Weights of a small masked image model.
Model: 64-pixel images, arch resmlp, layers 16, width 192.
Data: 195000 training examples, 24.4 epochs.
Rows from block 12 of a small masked image model, named by matrix and row number. Rows with one number belong to one neuron. Each number is 128 + 24 x the weight over its row's rms, rounded and kept within 0 to 255. All counts start at 0. Numbers have three digits each.
Before each neuron's rows are labels from the 100 images, of 14848, where the neuron reaches its largest size: "top examples" is what is common among them. Only what is clearly more common there than usual is listed. The data: renderings of 100 made-up gadgets, each built of a few solids, in any pose.
# gate: MLP gate (model.blocks.12.mlp.gate.weight, 768x192), inputs 0-95
# fc1: MLP up (model.blocks.12.mlp.fc1.weight, 768x192), inputs 0-95
# fc2: MLP down (model.blocks.12.mlp.fc2.weight, 192x768, transposed), outputs 0-95

top examples: brown
gate.610:134131122144158142156134102125143144123145137139128092128144130120108119130136130151089148138140141080144118135085126120138113162145125136110114120146125110133105128145128119133137112107155066142118121098096045138129125115102152123117149107136130129120149140127129143142148146121134107115
fc1.610:123156157168089109124133131117152121068120103127101085138147124106123095126152137156140138130088103144086096117139137121137146119143160112093164160097142142086128138130151138121127154151143148122135103101152151106101132123174146124110139096132134094082132109149094115109125149101124161142
fc2.610:113118148082105128123125129136122129176111111106162152110095151150114125152143135135136115126158168128149161120065164112146135131083106156177127159178149146128117162118112139146073099145137138128171110105140080117159088089141110133113094095120102123155120142181122120134132136144108146149

top examples: purple
gate.412:141117122109157127142160107142115126108110177152143141106136131099145135114105125148131130138096101151126108075138135100120094114123055122078142086112111112143139107131100123117116145118087114125140163131184144123149121084119093168130163135145182163159112125114109159163138170106132073148
fc1.412:153123147083103127092119115120102111166133157133174101131121137100123152151139133143112123128164125105105115097120171148146146120101087128128102138118124128152170117128153121149143154150091162125118135091130133155143117128084122161099140142134123144115092133099078138116161131089132101140
fc2.412:147119119106099124115130135102180102099151118138137146122159086116145106130133118105148127122148173146141139155111132128125141081138100098097110126104169127153102151134110135104131154138148127116104129061148143141142188121138144111126129130158143137116124109145140124123161128139156113101

top examples: red
gate.444:135092118157122123122146123117134117119144136141135125092114137139125072133103148103088117109097110120131129087140112092110127108138106133129095138149115126103115138105105156092140102093129089126107139148137071145117113128090109102147125102099111106171118138083121144134111135141149116077
fc1.444:141129127126173102105137115165087160125144146104139136133114133141103114125137126163099112148102097112145160125109146126147107149133079187141081119118098117162165156137146090094134161110148118146135150092118087167124126173080149109132155098116133121173133126095146105112142127122154099099
fc2.444:168166124129126073155120120128182105150110148169136088115120109158129140130135068111151146143136135089143157114131124107135113088160115122063145080108146129154123108164079098106127149155130131103107130121128126120125138130149098087124129188153192107086127128115113149105135121141122130092

top examples: green
gate.680:111132106184111132105130114141155123107114145149161165082077133105154144085080158134114106120087140134103153112134116102086137116124132131096087119144177139096143136147094098124137103095126130138127119151144105110087076131122125115092101130141147148066106135116119121119122109101143111175
fc1.680:157119115133097162119126123173096121146144130106140214157128135137128120126124148069110152130125098110126133078127133108127122147097090205139156126123116122125130122113122099112158136143116113132132160139115114144129127146149113121132149155115092152106143101140155147077176099122136122132
fc2.680:134095129147144135126132151141095089097133142128114136125101145167132126145128116125130093129130148103126132096104128080132134095132117123126112101143154095137111102152124142133139121127153129106092070068178185103140142117126135126139098117145138164171079128188096125079131135122124149123

top examples: red
gate.132:162099128118123098167180094159124176108116136111126169162085114138125089085123103123124157114106110098139123139090113092142133156125146128108120143128158146162110121132096098117129157146163148117119143145109165129080125108126142124150144126134139136129119134147139116134164166122155107078
fc1.132:063088122134135100142116132127135118123136132129111065111209140147147125129174092099153179146131140080096129092117148148119123138164167148125123124088109111151098114151137156139135144114126105116098073096131144119184169172124146102145089141112157123136141118197151149114116134123119068139
fc2.132:116119119155115101128157129146186142153156129111153119127135152139134135111098155109144121134131126164146125137115144134167119095100083115153121114176152134103128129115160115166096137130136144139128156118118098114157129143154110189107138109115094132115121137126139114155141136161131150137

top examples: white
gate.172:125148140110078134130120144077134177140113186129134140132159122118098138122107158104125146135080192142131100136132097128093160124099127136143139161138133117118137130116117157140116135101180081118110136134154148130155121146109111164151127054141166100133135129091120128053138139133113103134
fc1.172:096115143122136114136182114110140141136129107097126150113133119059112141096138115115077174115075119150134124160132131134148113146120138131107183175142103136156155127084134085117165101137102124114125104134113061107121119131147117095129101102135137135097147105118130107145115164119077146124
fc2.172:149110097114091159146122121119125139174067147120119130138150145116141172142121120185125117126114139123086119125103071146117125117091129128098064136122174167110082150094161145169132121099126130089121124115140180139150146125072093144134116146145081105160084142125149117083171122200138161135

top examples: purple
gate.678:125130128126141127129114118134097153124127125144114129080156127121118151090133189127159109139080143163123088139120086095123117135092093162064185148106090112174113145165109123132083109139107125124151159171113080143153134150125170130109106110144153103112131124114139127118106137100166098160
fc1.678:156128129158148105110179127143102099136140147143125152168127147112173134110133107146162170098151113110152156115127120153085127147124158119154100134141130128123110101099117117110147143106089117136152188113154088071140130080107111127160129128140099128159114143126107153139171125148151166118
fc2.678:128108141157108097117094129168120167170128140146142144106139141151138125136157152131118153133132071094157105108152150148128082107152099141145115167140139150129117123141194156149128113144119159147139107111086139134122131143145135123099094127131126152127154115133160133122129100140098158107

top examples: teal
gate.161:141141138132084145101110107113096127125083126131144128121134099102173117109097120097106117101098138157089128123079124094109130097099102151104144130090123122110147115136067139095136114119140073111108161158158122128119087118114090119117124096128130098096103109117112124146148156097112174109
fc1.161:142156088111085151175144122114121166144111099108158146158125147127112112117117116099109154127098141132116154137101113152118122140120120140122198115126145128144128121099097139123105155183150159121151106159105121123112125083157118174125131150150113160145147137162108150139130128151133115113
fc2.161:134077156114139148151130159125084098116130140129132144103142149166144123125121119125090123139148148121135099089177102112120144121161151102145166122182140095107116127120128143147119143099105130117098106155131134180069147144155055140138123136126084116143134117172093126123129125124116108140

top examples: yellow
gate.726:053112121107116085130169122120138117118090091110124124150197156144132208160083122121151154125152074155144129060170156122099142119142139126115142119120138130107138158117137145111142092148120055109131108153134129126145114113117106123133141112139115138128115112160127140085149119130118110142
fc1.726:109118144126133100152096156136148151119132117133119119137142152103135168118153127127117127112179075134115084081149161148108097153153122132103152117069126117123141107124157122123119134104113094133150091127143099101123150132139105125127122153139142152165142124180128110120152130146144151107
fc2.726:174143145148109159079125133135115141090128158145124116124131109148106132089095108084120119129133142115096131141125146105158172153076108125114151126164118102136144129113099106107172139125126177112099183154095135154128088123135162164136125132152159103116119139093115102137129127144124093092

top examples: purple
gate.148:115135120143128141132122105098148127090080112110129140155167122098156134125124149100084092107060116163124134126123099084125134134131135172094141164124122142126102130158085111103126111131175079117081121140161151091121102109120097091162126138121113163130147127096125107102143137151172142138
fc1.148:114134124119081136111112157113189189115164142122132104131128099132100108123183155112101136138137137158101110104101107150125141164127141139143117200140092126123100137125119143151151076130171114116148104129103143164118122090109117103090095129126139173132127115144129120148164109147134131114
fc2.148:133085167106129117125148134150152113137104177126130116156113111168123099123110125171134176117118147125127099105089118174156188108107131112180117110150111096111139104121150134137124126095100146128154147119105105150109125129161134079102120119157151128115139155126103105166113166092142129122

top examples: purple
gate.547:158125120121106114136140121144121170118137147105109110174137152109166141107119134133117107099141154085130132057114153114104140154127121129110120104106132127129117127133159170114148078121164072136096145132132130137145134130100150123100111154127139164133125104134117144069110161112085131131
fc1.547:122115128103161135163108099148141082102116112127102135109111155151102146107170097121148176165097183094120092159152105097133119102148159131146124147113100131182104112130134143148145134151100154102167116154079120136190170138159162134124127124140134089137142134143126161142146120143119103145
fc2.547:131101122163079098111134147145128123128103110111116137122122101081122131131151162100129115122148123170143189117100161122134162124147159120134112104172127122162132146100128120061168129129164113130125128125161136127137145125083102177174097155133114112127178123146127080105125178128104144120

top examples: blue
gate.213:108153109188164159172099134113147128159167124143146134120119102125093140102110152089143129126148146158151071115133126091118155092124080119221145122108139126127157106113114124114109155123130160129155181088139139142128127096092116128129105096130148133132137141107098172131127121125155127126
fc1.213:099119147076112126137141156106113091132137119128156119116094124142149146152122125141107153123130118149098127106144119201100093145120182116062154101168140126127106142132113124145131172101086124155140111167130121130122117124144094120140127140121163112148093133134112107167124124096103158137
fc2.213:106143105121144128129114139137157102173121124115122207131109161144126117115142144131151150114122088108139099160154100122090153090108089091159150146108150116163129145123123142164101136131128180093116164089066104106119152134092124124144153141123089116135153121116159147117124153183153117118

top examples: white
gate.626:106128124149164159088122146117099164116116144129157164122135104066139163169110100118120117121132145118152122130176129143105143173122084122100124107162070128119121121132124136092128109066154137130080159126127172123113114095092148163154146112132154103140090133110146131142109147093132124146
fc1.626:166108108141100127123114123107146116124119125122111065137126132155092122105162134136130141130116135130122147136144132069132120092130150113135161064123170122063125125127144135148154163177123154128122126136172105152163132178166193145107136163123125154105137144175126119112129130156125130120
fc2.626:130143159164089114149132118124090107127109100119158165130133112159139118138122142098142108125111123110160125126202142115124111144061153122147119138136186102122127089156143110107148114145144121123101099189113151126102133137133122110143140142129131137176117132115131128121144113082152143146

top examples: teal
gate.588:075104114106144128106104129114161121140135056125147149081143093128143111135101167126127085137117150123103145112134112088089171115112100114175125140132104092174162136134090145152118130085137138140107137135091083168142123154144093133100170107107126102134093135181095116128116120117116140157
fc1.588:127116128131128122137177137115154106129108149117081204125102150106091145115086101157099129100136111069148145103132135117139124101144091164134135137138144127123130139126108107146112163169091122118180183087117156147147148129144115090118099126131131119146129144131130111085135145170090090114
fc2.588:126098113140105116128142136119094125188091093122107143137091118162139134129149137093092077141127122098089175142075120066115116148103169121141129152107133078168106141145099143116154107140143121111102130159112150135142123129107139144142110156116142157144125119144151154123124138121144141132

top examples: red
gate.7:079102096089104173152118136160123127119144087158148110134134087093128068064141126170126140139136152127119120150128145118106159111116123153176140113145102132141099110118132168122128108129106148112105076102114138173132118124089083121112155124134101125104099110131121088152110096154192111189
fc1.7:100117135117081122140163109142132106107110098125137099147111091155168107117112135119071155117103167167091090144136147153104145139123106098117147110138154137146123108106091135170142094123121135107091081132142166155095104128084080102178123189140145111099124123136123113106147131111141110147
fc2.7:101118092160134145105127124132210158102117120142072147119143137126127134114173185146149098116142112112134125144079123096122153148129126105179116145161124142130101110099129133067081134141099127121149093101128105101125124110105143127131138125132101086164183123121155123148097164125135121106

top examples: teal
gate.289:148166117151141128124139163128120143149113113125125128116109137106127136076149137145163124116146117135132114092130120108102118137115106133156093175157114131114172118120099126100164154195119125139153175081133160114129148103078124137097106130122136141113147128127126120093108174110142106083
fc1.289:161136141164133118123146183152080166124147150121131164103146134093140126114146143129137093121145079155117112120139141127131144130118089102159094159158123145117156121106131070085137112156142120131122147138102162129136131074108130154133133106094117142130149120125136104122141140143150093110
fc2.289:099164097129124143145098094140172076074148124154140094122133148128128119115123139103127102124134210155085149101154130108164165119123145134118152070108154102132119162150115182117127117099145142143117166194148116161131096122138140130140158117143132124141089158117084121122152118109112127169

top examples: yellow
gate.429:132123108161096138180137089121108123145120145134179121097111081117138123107081120120124127090095114163092084134106115104100135078116120136110079117134119144121102172130079132116114160125134089151154128121122131117162085108123113125126164099109107088084099119158123136098099110129129119143
fc1.429:107103150106118152125125136114095083160153115139147125088125146102181083121115156208121123111120138150094131133077152131099171112146124108107130139128147149118154130084140145151113112130104110139152132138075107153093127089117120110124164111121136182116188146129127135145112155123106141115
fc2.429:104143124122079136133121112115130154128098138123109152126127105143151133146142119100101163140121168109121137163147143140120116165098126134155112151139147217125160113114103085127097122121139118106131146105146121121140163155155077130096126134144105119109143135101135114106112137115161124097

top examples: white
gate.404:167121098125101105143117156146152158140131112129147112108104132100112110112143130110121121126127211135127106104138128147078185131101097138117110162123110097157185106101112094149141164142096149122139161129169147126103133116122084165106137126146136143130140139141116151154155192079150167076
fc1.404:123118143133079169103108116089123086132097139115140162116134146119117163150109133134088123122117090176106120127109116126160120138119130093150124094121100157139112171151109127115089101081152151132089086093138129129144114146167103121149133107111115107095126116097108101089124069149124097144
fc2.404:134133139136125125137142133101138120129139123134126112141127141135138133167140155105143135128144137168144156106158104129135140117130101086144119146123099128093187126118116143107104126121125145071112172087116098108100111135129123142140156138122094135109089132128122109151122129143137131092

top examples: orange
gate.738:105170136084131113156112100110084148158148126136114150122080104144127127149099138084112130132104091057124081123138139145093130174146166090161134105128127130147138103111142178128076126157155140127167104141185131148131131139107123148102138148119156137143125123134099106118128161153120152155
fc1.738:171127125100136114128172108109172138147128095131135160162116126098160125097083110097093106123137143114115109135115169136157103138147137097104107073149114138094079135111147114116179090147120164154151136123114109150122112088164150099118119156127141138105124129124116092147144130136122128192
fc2.738:115128118110112122142120125142105132156101101129158085146114109189130137131119127183152134127110149134102148113152107117101135178150133139148081136128125143109110131100196124171114149094125127114084103157135135120102158156097107126158113121132131103157109143115132164085136114173108137149

top examples: orange; yellow
gate.659:169133104176108170082173150170115129096094153128126121136160154119133114104081142079148113158147140153192140115159132164140100148115100133140118136130140112116154105094124104173117080130131149104109132145122162136092137119120113167155121125119159132095140132095102113117125139137101087055
fc1.659:121164134123109117176121104098155106151094119138143129129082092148085079099091149122102119146115098126117095158139104112138118104125147139126148155091177127156130134138096176119120161146125110131117145067102133094118105131129123116149152126135116141163136127097165164120107119164184204126
fc2.659:136096125140153122110104158133188125152113123132095161127160134080124132117128136180100139136140134129165123108129120170117136141111145124129149139174133112148150112115109118123089117091133144127136065125105146119123154128109119167171137138148154115122105131086124166097118135130135142105

top examples: blue
gate.61:162135117162099129126121101105078135083118133123129126153142132145141158128112101112081089104099141093143112104138096114114114126109107101071118131147102140118085147134116130106131104103155114126137097161112170164102123131086044138118126104113148134095131122083123109134154166143103129100
fc1.61:154135123134124122143115114130104120131108109203147153149074129116094097128159169142211115146117144138110101136148108149119154120124134111111129154143146142101111146140122116129120131121141183138123126125123200128131129132139124115154148169127117119117082158096115131133133111128124132137
fc2.61:133062133174116107112124141121138148101125149039101151163163146113152114165130099171107147100135159127146141118121126137124123156095100145106115128119128178150124134133151129117151126153135120103147165077162118116115158120164113124120114075124088109094115075113148151131104135128125127132

top examples: blue
gate.746:069130095124161138149132102159185127122140136139140089134179114086171157130100123140170109102163141125117136104125126089110134072107100141147125069124155119129162135109126133103123124082144124154113146172132145154138125121134138153147142119118167124151105132185092112165135135091145133161
fc1.746:128125154089135122156119152111119139157106148122133126120168096137163181154120191133078127135128075130117079072116170144135107135135109112150145116137145121128131132128137123115107143137085113140093126120140098114145126122153120159123109109141102150136126132134100141159104132133126149163
fc2.746:129139106135128132122113122122148139080150165147154117129141122098136137102128123118123107132122142156102136122126136138146142104086095120112110124115134112139165124108125120093165137108134152175136151118161187131139128129083107165147174135136142094132101143105129127181165146102130134157

top examples: black
gate.470:108117115136148159081085167157107146138145124130132110116171138134149142098115086140103101159186141087135145154130178135171070119118062167078101115097155107131154121139103136119118090145121104133163116131106055066150127087103125113122162153116126136145166150158128130125096134141147088104
fc1.470:119116146124116088150132133100130113128133157149142135133116142137124156115121118093113129147195126087142161122095154162154121105120105140136125141077147120160147097095113092122087089150129115135116119122176116100122120105118145118083128135105110113135127143135107104150101067159191072076
fc2.470:108129101120114114157130154150148130119111125155162147102177137122167117128107138108144144174137142115104136108139149138133134096143098112125126154141135072127117104123113121140161133124138131093098133128093167128127180117167117153118127155122122134110147143139135129134146134138119108109

top examples: brown
gate.449:148128122141098151136093126121098110126135132097150164104120092099124144149150165160104144090173151097161157131154150117125123138120146123136146112108106124146112141144125138124093149111148103142124136123110130072110119096107116137152164101125143094119128179099142132136100141094168081115
fc1.449:150110144118141130144137137140111098121152119118142167129085111112117123138093146155072111105148135140085138161093139163137097101124129107117144133145138136152137142126112127126091128136149113139169105123130138064114121101104102101090078102124167099123095146094131120129130150118092105179
fc2.449:151158172124120127117101055098135133141118124165161107088098119112116144144123102162087142142113144125094158151107157120145097158154148151143155163119075095174131163118125139093140124188149103170162176154153131127109128164127107139120086154126111135141125118124122133134109129128102110139

top examples: red
gate.300:090102090145106142153163090135081151128103155131179177123130135135136128124080100069144161111130138105146115148084138075118125099086128175100148101151147134104137129119102086102139126136151112109119137151138146112158112100127131144146138145158172084113089170121131134152096169096117109113
fc1.300:120138141109142135125117116115183113153108081125109159094137116102174154129124144170145152152113135093124135155133100169121083128146169114152139122136141146126130157160158149158064101119136123128149105120148112101129115147146102098120118110144152115148160144148083113163160132138151140105
fc2.300:134128145126156107108146114132124113153126135123093112124125126084115145138165164128104119114080088142104137127118127118120100163136128126132112142119113153142139127131132157091125144125115143147136146154104111112124135146117115128141119128135093104145146091131127159099159156118106111189

top examples: orange
gate.388:156151137170156110109108112116058149146146130136132125090139115096144102144165051110143143167104116115157092126134138098150123142127094130165142142103128127156140096147148091109095142099130131119123133131177121147125132139103093118084129171127102117129130129129123131087131113109131085096
fc1.388:097162115103190139111115135113124144102132058090127124178142134119132117170138178089100129100104120158140105145142164102126156100118091139160122155100129109157153131112122126123150128170139122112107139128132138141115128117109120134157107045137118119140138127141136156115126139095149072109
fc2.388:136135136094119133134117125116130143067162116115094120132132133144129125123098132155161128117123155111125111127139109110096146118103127111154109111147138173148097139119128154145164115096112101105137141153120145146144129118137110129130137111128090095140142112094123112169130159188122136151

top examples: orange
gate.567:124156126146114138133127137068105144127123151129133117108087152135087144138134092102125127096096167103134138182112101124164114140130127097146076138105141139122145118121121127147189130146141122140107177107113133154118125117136091120124134116124114096098169121079134127106131106105166116118
fc1.567:131093119102119142096180118144144153133142153125140194129074126126128129088099132159147140149125132116145148150122140128114149106099113122137109125167127118157150151052125097131112130127125171133162141127110107159101107093153125134134156103125089162117127115132113134118088181182128110114
fc2.567:160120089125104143128112148114151129098068102137081139137166116142135126093132102102119133137076109112127154109151101137104142164131156113089090135113111113124148122124093126179097139067126125106153091141137137118112142133120116136163130165122156113115103118137163178113153116123113127138

top examples: red
gate.90:172139157093151102129128148141117099098113138122120112114123136134112157171145163122133107150156124099138123153103110201162128144129132165118179099121134155107120132166166162138111148100131113143134100105187132090092139175137164110108091133120152123113140119095135087071116094157097122145
fc1.90:122150100136144150111126156149085134129110100128126126158116120169112108104153164096129121147126134158152143119118151139169166148113091122110088146083147044145138130124133125109163099120166119145149164113144125098119150104127119160138150129112122138111121158134110179148126162111161071087
fc2.90:121122145123122094119136130106146130118147128133112107114118120092146119150108140148107133124120128113152111136132116106099086116126153117156147104180136206122134122116115155152096134128135126154142125133130143130118086138126110111113147123152134102121159109101139095156129138129124144141

top examples: red
gate.12:113111154113080116128160122117132128114118132143152118164122122139152115110107142076088137133092105171121126125152148154139118146112072092121108147156101153144147160109109103115050111119153078138128146129163133139070094062111046099158154105134174118130100110121104120122136117136097133188
fc1.12:145117125127125154150112126139151085159140076187147106086139119135132116124141137124151124143116147138113141113137111139089124132121134152135156151126119127128100114130104150148159107149086141140145122140144122127159137120136124146104111091160129103106113160131138146130113099129122132114
fc2.12:105121118136082104130139158144132130125145100062117134158143139091131126079094166096128119096162121149121146160141126089137133139145122109125153088097131175113085113106127151178108121086146129104096124122137104153123132127158168145142112115111109124106142114147137169109112125203185148127

top examples: orange
gate.329:147138085114130155143148144108115143119133099124138140103098132124092121173118109091103142134132149136131107138113129148162144179108113115093114170151120114140168116126096112144156122119158118132113175083138089143099124100101108123149161150116176143140121132145141117145113165105169087134
fc1.329:116087088090125133097123116097151142145160132161156175108097158085096137146112107099151165120159153111160103126132102162137091122130127123169115138167122127181157127111117123138173122117095165138148134083104117155101125125120107114149112165119120104130103146114138109145117159135138084144
fc2.329:149143099127156142126128186103127180069128110181097139118154111106109105133156107100108150146144118181110124115150113156120149155131138120081123126122115098127143132145079130109148122126120158151123164134167185139118137111068107128119164141137181128094096142107121132148118135140093113108

top examples: green
gate.682:136113109135148086135065140084127151105093131121113101089166147146140103099166131130156103117090144129125094123090163128116125117101119156123111153163108132145153148126120135150128093161118159133110113171138125139120125093167108158146135095138149099133116132137115140127140123147111147125
fc1.682:117118147092130141156120125095135110075158136127114112126152131086163092135138132103098125146118126178098144158103105116134138119145154127131091143118170130122130138105107155081139123113140080139088140112111114114145096093121109109120127080142148148105110121101115109133144130135155156195
fc2.682:115154127098091123152110126139136130139146125123121107133118117120146126114108125111174143112130133138151118139194130175092163126182158104142149152113124138119121132133140119134079145084130143106124072111141109137122125116133135120140094121165112095141119122141114091112144130149106115136

top examples: pink
gate.31:101128118117102128168084137101118129129139100130144110108104174161094110114119147129138124150150085116131128102102085139080187120111127197096122161099143131126105130124148125175095152157143132112111123129102107135146124129115122093110121131122116155156120160125133129109124079158140147106
fc1.31:122125126132122113156142089124105161151124127115167139086086111140090116108093120165122092166157120113157151162108137123136125129138149153145102069167130129134126122151108106115097148115138155132153112139102113134161113089130153100135115116128083146140080130077138103153148106142114164123
fc2.31:134104142145115122136171119149138095175149133119135116131106099166144091125156156092086168120169151110134127133141109064110095137120169108115116142130142140198105124166154132076100121168163102128139122152125115087132123153085136075132119140118088153170165135092093131110168128094130116123

top examples: black
gate.398:092155127135175122116106122123097162133136163120145109157131103146176154162079131119117135120152141104121132115133184139127100104112141106196165107146119125196104129097104121113148118106134109115127100106114091135166125137142115144106148086138147129110105129116112135162101161119068073162
fc1.398:095152130108155120100078112135146113106116098127120142155066112098134136139131138126159143100107105121108138130126124121137146176127089137160135158132110096116116133144117125139113118109145187116163102115184104141119142126122153128116117105141160172132169131148152118116137148128109126105
fc2.398:116100162111127135129153141128117099139144082126147121125104126176098112195151135108150147133142136110141179113154099114106171103135123137134126125103146198164122130154111130156125136171133143148108145138095106118128081126155161109127119118134132150098162108119116125089150129156104132089

top examples: black
gate.530:144091146110127125126159137145164100121086111141128124095111117116170099147143138177137137116139134129130139108158151100092141100148141159123069101126113128134126144133120134138151160172152119114120125125132164126142134081124156102122135124113133142133088125162114141135150142138119153112
fc1.530:141098137146118116108157158101124132126104114138140125081117110109155107122120120153120174102138126128119162133150150091091120077131092157107107100124138115098128120150125095125129126181152102115134122111125129130140125095099161100099120114131120146153089140129096133120137142110152173111
fc2.530:125145162132090121142127142138107143168129112134143133137117143144132117119114160117106109161095128088135114103140173183182184106157111133161138144098102133137136143113121142152135114088142171150169163112170135100135122118124162106126109101115110105100167134121112096163129110105090106099

top examples: orange; yellow
gate.544:130134121113136157122085131187131139078071102099127143129146152100133164124120115128125148111142126095137115130157122113120155159103109151085158137103122117106152132107156099134130145121123132114132134156127096158141132128133165126121153105141157150080103112185121125099077113121137092100
fc1.544:107129135105140135154121124145133156179141140116138121135152164112125105170114110092138106156119137091101134101118177106147142132146132158151129165127106121183168151115152129107124125126110133133142146116135090138148114154141109151107090112130080153152122114172142118142118107125111118140
fc2.544:131099116152116126119157106139099112088100140113145082119095130110095130143132104150136137095130181125117151161148098147124170113123108133130107127117122125118127155112092130094179093128137136123106143109169141108105149122091176154134123129137118161088125132094133096104150120147132152112

top examples: black
gate.228:147156106122152133101140139098157151110161152112136158082168116157113191143131132098089120104138103153121075129138160129145088125120106105109143126149083121151120114097123124102133141117165103136163094144101098111132126143163117101157147106109141140103110141153127157117082157091132128153
fc1.228:100136121082084103123144093116135116131140116142107127106111101090140079085151162129151129103082097110118125106117077111121157126125110145109147147110105117107131128136183148115133140145140142133138162141133130108137133166128134090155132159125118109110134113156157128082107125128208157108
fc2.228:105094136117113165093096150134111110162123128083103130141129127155102147140148140116134126092098145126176160206122114066092162136110146130131125164128169167107105152135092103115130159130135107109107114175135111154143104164110149129125116100130111134116146105101123136101169129127137125149

top examples: pink; white
gate.209:125137123110079100093115163125154135153094105136165127152127127083128111118157150137122106082138154122117097111105125145085181132108082164097133158101149122122143115118153115141149152112094156145116103139119108135090116144130137175083146142145166103121140134108094131108104166103163092059
fc1.209:177104168163116123093181108167148084142132087120115162116136131108178104127128107151120109173154104092127175146131187135189063163125138142118180086111130136131142124160130130133088118135119160138148108149120139102112117130115156145137122158128112136133128118121119124126125146122155100121
fc2.209:118138141093142092130120144143100135140121103162117168086087081169155132121154120167151125143126083115135124166103157109109147118148162147137145118148124146160098106143142120125109140156155115150126132152115149126155117118179128137103101122119144135123162126149122123116068135141093125114

top examples: black
gate.176:133149127155102144112060149118129126133101100128139078114141099118156111160153152098127095165151132130141167092141141108119116124099121147099105171075105090141127116150154144108167153140119189134102123108121073128154133099139166136118161113118131093141169129162133122076131122092190129131
fc1.176:141142157171192138113131126119141157125141150119113130095154126093104151133149119131123158113117106104141125114099140092116100153146110157145125118163172164112101112141132117108180107090133092138108134114149138145117125132123104138127071113156151116134110126124127130188128169092092142141
fc2.176:134092111096137065124138129114099109155135098090144133136122141168113128152145126137121169125127129135173164143120131116128085157097146156158105145158136155114109117119138077135071153129105170116143090155123081152116114159123138079114156114149085118144102115161136134107160145146148127157

top examples: black
gate.666:119115122122094099096160144105152116132114113109133106121166118107111103153179129107135122132107158163129132128174119111155155134110106127135150146094098139112155123117150106109084138161091173160112145164105142156111116156106189126154149145120123098136108118158140111086127118077108116140
fc1.666:146143113148111129129118135102133123073118154114142111097138060093127156117140074094150116089144154161115139114147099115148074105094108134093097099114107117091148097163133124136105145127124143130082136136113163152107120128128096120118163133124186136093106128138136099134112106123170130098
fc2.666:121139165083136134117101131162115150115134099133084171144104121181119116127166122130132141123147046111158110125107132148132138137160165136131153129151176169144088115127154116155107126146156111111141129129123109117127134131177115124149111128134094142136144102167109138142114150161110126123

top examples: orange
gate.20:124117123155107150075116142096143123129100091141151139114099121115111105089155131119143146076099168171124133132122145123119144137111073092106119162114129130092136108082115095097123107142144114154091126119140110130074093086095120139135159109143149148124081141116096122092149117116164129099
fc1.20:145122096137114186111083106073135136156148166107137134103103115101140111114159117121113125120116161101137135114117091128110130154133104072129112147139092131153088064145116120117143121113111122154142157181122169131135131096129140148118131102156120112120155125092193140127160132091107181105
fc2.20:161142160101085113126159089112128121078085132137145095148148095128147132082121122098149160092131131137132098165147092115143143131134106134085145131075126106124162110113110120113152177126146126109161123155131136119105134149137172108143130146110109171130086148130120108130122123120120107106